Rows from block 7 of the image encoder of a small contrastive image-text model, named by matrix and row number. Rows with one number within an expert belong to one neuron, the router's apart. Each number is 128 + 24 x the weight over its row's rms, rounded and kept within 0 to 255. All counts start at 0. Numbers have three digits each. After the name is the row's rms in percent of the matrix's.
Before each expert's rows are labels from the 100 images, of 14976, where the router gives the expert most weight on average: "strongest on" is what is common among them. Only what is clearly more common there than usual is listed. The data: pictures of board games with random positions, seen at a slant. In brackets: how many of the 100, against the usual share in percent.
# router: router (encoder.blocks.7.mlp.router.weight, 16x128), inputs 0-63
# up: expert up (encoder.blocks.7.mlp.up, 16x128x128), inputs 0-63
# down: expert down (encoder.blocks.7.mlp.down, 16x128x128, transposed), outputs 0-63

# expert 6
strongest on: discs in an upright rack (100 vs 16.4); nearly full (100 vs 34)
router.6 094:115165169100116114124129094165127119137153088149125116129137146102139134133149099180107114110090121113136114138125096145137117107149128113113144115142155062149108160147136124161124135132140120
up.0 069:158155114180141158101106150117086146065116142144143132153108110111138148130121146123127156144134084123116119076133134130141125140084154090115093155094111165124154138115123097137122137122180144
down.0 075:096099115119154125183146120134099105128167087143187112155087131120062148089133153115111102134176171137120100133139160140116125155121139140147133113101149136123116084086157161124126127142124111
up.1 064:139090139103109159102112133155113144126131107160129139137131110178139142077119149146112110134163145097108107144126152110127145128108096125122030117153115110103160092132130150101123101120134109
down.1 054:136133084084140134101144178111156148123162109145157132118122102127100132096128107149180104145137122141135123104114088128110112109103107079105131116110131140113112150129152168124137124165147109
up.2 088:149156128138101121092117149152098148115129147159148128137162124114144162111123141154140096098102151137129142118127110131186120112103130091112133151141151090169118131150130149132125167097157133
down.2 087:121133172113113099141120128132163117134159147123147129148123070163107131111103130182095139101081141085104129118101114135112101135110163113158110085119160116168109129115164163111125127119133062
up.3 118:082140125116119169115138129094129153086125117121108113176109124111146100154115094097117161124145131145118088115086140133093149146169113121163173170148094175093130088137144136096157132145140128
down.3 132:136069123105144112105130164163141117116167065146130098135110148105050137124133115104112122171124132169146150124154132162109123131132115122122161155109114146139133125153111153141154113135106152
up.4 093:111127127153111143111124124126138140091129128135121119153090135104137107144133085123106128144142111133107107087108154168081153152131111104137125150118099157105149093139113124120160100129125121
down.4 093:117127113108167115132135136143143128090155059123125098133114182121049144131145110124124115181150128188143150138144132162136145158140106122122142154106122135105122124115121123140126114153121140
up.5 137:107138144131104153124097131171093126075113165139116143121095124130133094108142083131121104119122143110116105107105119129083131130112100100130133142122154106139128119144143109148128111103089142
down.5 132:123164093090178090154169155143146146139189093117126119140111121141106138147089140152127132132108122146113127140121130132129112148148141098131134144118190127149129134107115187124133141161131119
up.6 091:085131117113118153142114084157203100160149086122126088114108146102140140136119110130119128150105123161100117153118137136118150132122090105122161171168152133102152116133131129113150103148118100
down.6 093:159087097159138137112117156131121125136094107148099138109158144067144112137162109100136118151188108169140129129140140125146121116103123144109150168131115176116124128156090113158118090136126204
up.7 090:116153172147134134176148098086149153090106138106139138098114117158157129146125116108102132114125123122120143078092117128109155101147164104114153111113118103169143148094159108103125153131090114
down.7 082:091111106106111139110084145138092124128103129122155117145098155141154105136163149123127126126119129076120131198117154105111129123097128135165110116161159099127124106109118080121175122099135092
up.8 068:113112129139149085128125123153117106209156109136157113124122163129100118099121125164118104143117155123128115193129137138152110119107136116124111174127137063128091170115148185123150135120132113
down.8 063:168158121128123121144134116124106112115085150134132135089143103149157158130144158136133102093120108134133112128106116085151099095032093135103122120135121100170137135153115115138103122148135132
up.9 114:144109112108143090119112111117142118186177104136134108139106126108124155132125152171163137141119129112154128138143126106110097127124133166104112137118110121109123137178116215129106082153163131
down.9 092:115127151168147109113135146110113130090094137102159156100173089117166100164122128102140175130137124139158127120118120123108117075122127124138145109108077116112147128135149140115130155164142149
up.10 091:147108100101133099121105141137154090194156095139126123141109103103123165131144141158152126122126101116147108149154131108110119134164106154099119130124121125116124138157103221146105115155157136
down.10 089:122115152180141136126118136119132127123137147094173153113186121125137105154105134103127167128149110149164139067166119115104109100121135172121132145122075130102154124171159159127119124133158147

# expert 1
strongest on: draughts (100 vs 16.7); first side has more (94 vs 44.2); half full (93 vs 31.7)
router.1 100:123150135152126146130160121140138144100140129088105148123109129112183113177127115150152116158095111172141136090097133146114090136133121183118162137156106128157136140172128072152090116172165139
up.0 082:104124120133099135097117122112129136127123133105134131107112089107139114126133099109154125126157138109128103111110192109127112100117121153108131118122136216148104112140151145129108143122186172
down.0 086:111094156142081137139120109144103103164152137097134133123082130156123116123131153132110112133114135118150127117126160085098094155129134109144116107163140118116129116146109119119135130125122123
up.1 099:094102128094105098151129105136155067122147078133122176127105101124115132128121158135098120128119164130142133090096104135114152122137090150160157135105105128084127116155157148134137093138114049
down.1 102:158141109129128116129114148147108166133116129161103117094155167135093145116151098122148091111135076110108131170142099115154148114106146103139104135136185141102146134152096130109115161144114151
up.2 099:157122139143106141104125144088107126104115170144127161123151112104124132110132118093142119113136128092112129109158117115136125099143129109130056147073125138129135116110150122097119137114165178
down.2 111:137108139134087108147123125157142122179157128151131095168066127180113105102111134173108095154097140105137145130135180109101127150151104122143117128159130115112115117145154159121165117108120085
up.3 106:162139142094116099146126113127139078177111118139115142132133115126106144114158154158133134126100135141111109106132118138125144190154102164112122167159114145104138178128115151117097117137159110
down.3 106:145146118148185097114132174110140132170113099147092134132182118107140143135069102129121137100112105128103147125140104114158128163131149152102142161150130115144128178153109163169062147087134125
up.4 103:102149109128105097194133107125133115140141078119119120107092149117144144118115133160111112113132118148124121136103104148165118112139111112136158123152151101102159117140155116148129128134081095
down.4 114:168172082104168089127145134134093167110144106161121138070139164096131128126130128143136128157132112152171125156130097135158130110145103135140133135116142165097113121161093159150120147130104176
up.5 084:190101103120146110114108147123127099130110151162109137156159117141072103108120126112124151150141123103087094139168106108116139142136128126119105149078141144125131126108090135123130100155140130
down.5 087:113130128131141102111120166120163137190094111157134111136151114117120147123104117146123097122125130101104168119133100112121159148111167131106114141169108145162099165139113144098120125077135082
up.6 091:097099151127137073168104092145122093134122130166167124130088125125100130082143117138098119131110130117123123113132141131113134145150149093146127115136137110111149143097169162123128134162064072
down.6 080:133128120094132120139112165109147162089148125129096121108145145153080116166149106125108122156117101130112130196146130123143183127159115112105118104107159167145148093107130119124135152127105100
up.7 094:097103142118113118153134086146131071117137085130127136158068103133108106093131138160105130107127158147160080118090102145104126147174088137175158149128111129097139111138150146125137103173128076
down.7 095:151154104119152108109123158140115173184091117138084124091134131128117148131117111136150111129125112106121142161156121105167140119098181105106110120140173151144126145132098151131105147101116157
up.8 095:102126145097111097177124108133127073139118072154140124135109104149096149103086149162102108136112141112161114133134115110120139151152135133160142124140144122108148144151151144128135107146076079
down.8 097:148133098079137101112152159129160189134123110137102131124179144134087132132134120145149110129097134136111134148137081169127163134156115106105140127117147153110103150128105139116109185109117126
up.9 089:103131146113109095161112099145157089141138100140119144110140102130102125132094102170088124116106153124100157111131096130133113128135101111134159131157155095120150157142154130122148103150044025
down.9 087:127115125079132105145143137143129185093156104171118122115158155126110119154158140143121126111136126142157123165143079124151143125116127109165125123107149155130124121150097124102115143119138136
up.10 074:105123166092124096144110127123143113131112145189129148098182136159081155138115128128125085095147152127107159129154106083151142110129184120137085135097162085111139123099135135095105140101101112
down.10 079:135082129141090138116127125145202155107123125140089088155133172123114121103143099120126115104141140124104105141148095105117154076163133101108097120118122108113142105115136145100123096117139097

# expert 3
strongest on: second side has more (100 vs 45.4); nearly full (97 vs 34); digit grid (95 vs 16.4)
router.3 108:134137129124137127164145099112114140130138118119151163135105145188152151115144163170113093103134124134154144119096097140173146131138101137150139124098095133119140113118144114174081106108131094
up.0 075:127165112134122177104112134151109087136126142135124137137098145132090105150155101150130127135159122122111090131184179099131127121140107124151092145155149136149117157158127142112164115100130165
down.0 076:072102156173134118097173125151147109128156129159148130147121150113104167122115097111063121156106109138124132084122092157081125127131155103099154160115134125115130128142099155120136134155105118
up.1 083:084137148154096082131173118142111123083164113113178115137158158123121142136120109184129143185148117154140124104152095127142134100158160159127144127091108145114136124126112096160123138143082105
down.1 092:162122118085099140130141115111109129126031132076121179113146092110127130112147138117119109110120134075117174124106160157125162128133125157112119088130117141119110162109184094111126149096120126
up.2 075:146162112148073139138071127170118109141118168175122187100127148117120116128139132169153088109134159097088131162164126094125123093118093066135123154143176123118131137148137102104119120118087153
down.2 087:099064152112117124114178111135153150146169100176118103144107169120079115127107115129099123137138110138115122115130131133142142154135158108141154142128119148099095102158096142079158108145139117
up.3 056:137149101132134145111114145130122099127147144115120138114126168166088083161162099187121111121144131088103120139186168132119117098170131119145112137149161154149093171081101082148113128119133139
down.3 061:094106188124102130102171105113137100092158112141174116128116111133108165140126122135099147128136112156131145136128094104144154129123196118116178122124091122135119126158125145102130125131100087
up.4 116:106141115127157178121088147155131163111109132109105080129102165146182117126156131103182148170153102156109084169111151121133098139085117105125115130141140090133132115140124113165110123117142151
down.4 098:146138088145146155087151147091134124070133126103140115100148166125145140170145115114164139144132116153107110143152090138124084061125132138085105120135116116131107116123154123128131144144109178
up.5 065:117123129115085133134156130129132135079167106129127095133149122077139138078079061148130156179091158141097111136124115135142103109141126110141102142128142119175127132100095123167140145135104151
down.5 074:109121143087114147157113141122135129131054085070120143065154128164151126163154150128167093141168159124134160145111117140105162117130122148112135114147115109162106153146139135150135092067135123
up.6 095:160156128086124115126121129153146088110155105105142099103161123136095127125087107081146145143116133139142126155151122096104101145125155129108130113144186066133098157107134117122141113144083153
down.6 098:099137128113127178165163140109170178073124117136159137161109108170120124129109159130118129122141126098098149125132125118101128140155148138121099104108121084142140116136180125138122119081153096
up.7 063:134116116127105128133139128131145143158107148118128186147140085083135106094099136108141124133091145098104155155095148129135150135118115126094168112109127100157144141155117157123135118128133127
down.7 057:150096105108101109158099122088142124158110089122107135141138102127138146144125115133184142127142138153148175127163145128115126140146093104169109139139106183139148115134101119148099124097131163
up.8 091:115135106131111097130134140157139116112186141114189166095136114093110140125128140155156119169127159101135126122168131101094137118112155105091118108144131121093116160121133147109149089118118188
down.8 084:140129158130098153121134136172131097097126142177118133143089104130074119121116120126100116128103122114131194126163120170120154153126122113150154129117117151131166142142157124108119127115143128
up.9 057:115121161181158120122146112121116099067137136156157103139123115125088154129139143189147106141148097149137122102138118113158134121164133145096140113113124120093141120076149143112128106145164143
down.9 062:156135109123118128150141130082066143129097174066114153123141094055148156149137114120114139129149165129115164119102149114121142141116115157154119113137116135135099148106106089099145163129132139
up.10 072:152057122149122138132096119152146139168099140123084148135146091069130102137146140095135124126129160130101135135098138136116145154113103117085166120119130121130137142097133142100145076147127118
down.10 073:151117148142120112151081149150096157137164094211110081151127136135105103094115116120133106138158123163135124110139139110107105121155134072178103178175154158079131113177109146146104128128117151

# expert 2
strongest on: first side has more (90 vs 44.2); noughts and crosses (65 vs 16.9); nearly empty (64 vs 34.3)
router.2 083:105129117145135139117144134083154145115108116149143159140117120140094152164142146103093129126119102148133138105159097082123123162148115120145127182088115103127137126137138103101121101110159105
up.0 110:123151148088138097182100097147112114150150077144099135111119137121108129112138155111099116124113120132137128131127137136149144125144122141127136132166150152113146093154126140116172111112125108
down.0 090:123119107149133162134106129145117116109096124198101132143094155136098133097141076102143134116157092117170130141182150147126122139124144133185163161131120141087104110145071126126122097110143177
up.1 100:104129120143145115087141145147135098139119153117159169132129113117125124113134126135154122112147123101070124167138182137111126146117132101169107138138140086125093142136143122096155144126117079
down.1 107:137155124090148125131144143104150150131112103075096150100159139133123163198152131109124093139099145125119145185089094149184154135097130089091135110115155128134099151101125098127137148153136131
up.2 092:128147126102130134155132098113100130123092136100091188160107126143135126093154134123116161121116120115127075120098144146141152149184157156159133108145108174123117078145136133122162106145124080
down.2 081:090134132157114143141123117136111105106117094192117077126112157102101148134114084154137119126125087155145149128136090126152127119104128139172105173147131138116114148160085077140079141147146149
up.3 094:141150092149093149124137110152131167113139136143114150093151111047127152154127122129133152152126138147129150133095109143177119148125098121116117182100118127102142118091077110150102161112133148
down.3 096:132098182175092157160110103113169132156115123152159117177131076120148146110104152105108133079134125117112142081096154135128119158132151149143117080144089134130129116142129114112183104130126100
up.4 088:140133139127090179149142086104102093124099137139117133129134107118117111114149128178106139128122113128111099104114162182138141103150130154135159128171128148123077119129137102141177099143109115
down.4 082:142118063106097147135132130135167114140122123187137103130129124103114142138115086172167153145183105140147131117152088134121117119127109149144130159141130127098167155167100112175088122159171117
up.5 110:133170135159079165134102109130076111120098150139116120111142127097148114093159104154103127135116150117095075111114123151102146127136096107146135143165141161139106105158126119180110136089095151
down.5 114:122084085105128116154136106094150115158149115106129108141074133149101126140141141154137140181161096132156117144133129119120122146169106182152140119119120113103147125108182139177118108151143101
up.6 105:133140150148095120153172095113145129110172121134167122103106091113101158151129153158130118124122134151130160103089102124149098139109111097092151127085136105116142181123157110153097120183123131
down.6 108:178124131176122144128127115124153115128145158077149144147169118090167123148104131131129167088161149129105120106089167144113119115111142122095131109155092096156140111144138146089159117118146128
up.7 111:131138157155107115139176097120145135117171114162158112152135086103097121148108146178122129117119148147137152136118075108156116121105109099094131155102106103115154171096157115153080130174101110
down.7 112:129115137155084132129143115133166128101158152089119158146163103123165115127089148135107153096168170111113112119092113143128134125107148107100138117150101078138138100123176153105134125127121139
up.8 126:176156147160101150129119095131101144102093163145126165118116134114161108124137104137165121121116118123145111094111097149160140084132111114138103150130100143138126118132129112132092155112146173
down.8 143:099103154129101153145120102138146114174122139179133124174057102141115109068110116170138106122108128076115108101111129145119117159176130138172126119157140125104142123152173141172123105109113077
up.9 097:141130142104121128099118126138114094131115114102106085155103110099155115081114135170117125154118163155136098118123118124119120116122097127114117127165136123154155134156106171148113129134091137
down.9 090:101145125118158078138137150117162151146160083116151116118133134123104112169134131148126093126138115186140127166188114082143122112122107151113159144132157103119133142139115122124138136159122108
up.10 103:131138119156110142128128102104079120121093164176112108146158123103140115115140108160127142106116154108135122123113105154168129093174091104151118158127123150121117115102125110144098170136137130
down.10 115:120091132124109135169125112118148126172111115172136100162067118134109119097104136158140124141144133086118124126125122150136118130176124148181131103162142109107148126149153155189123097106119085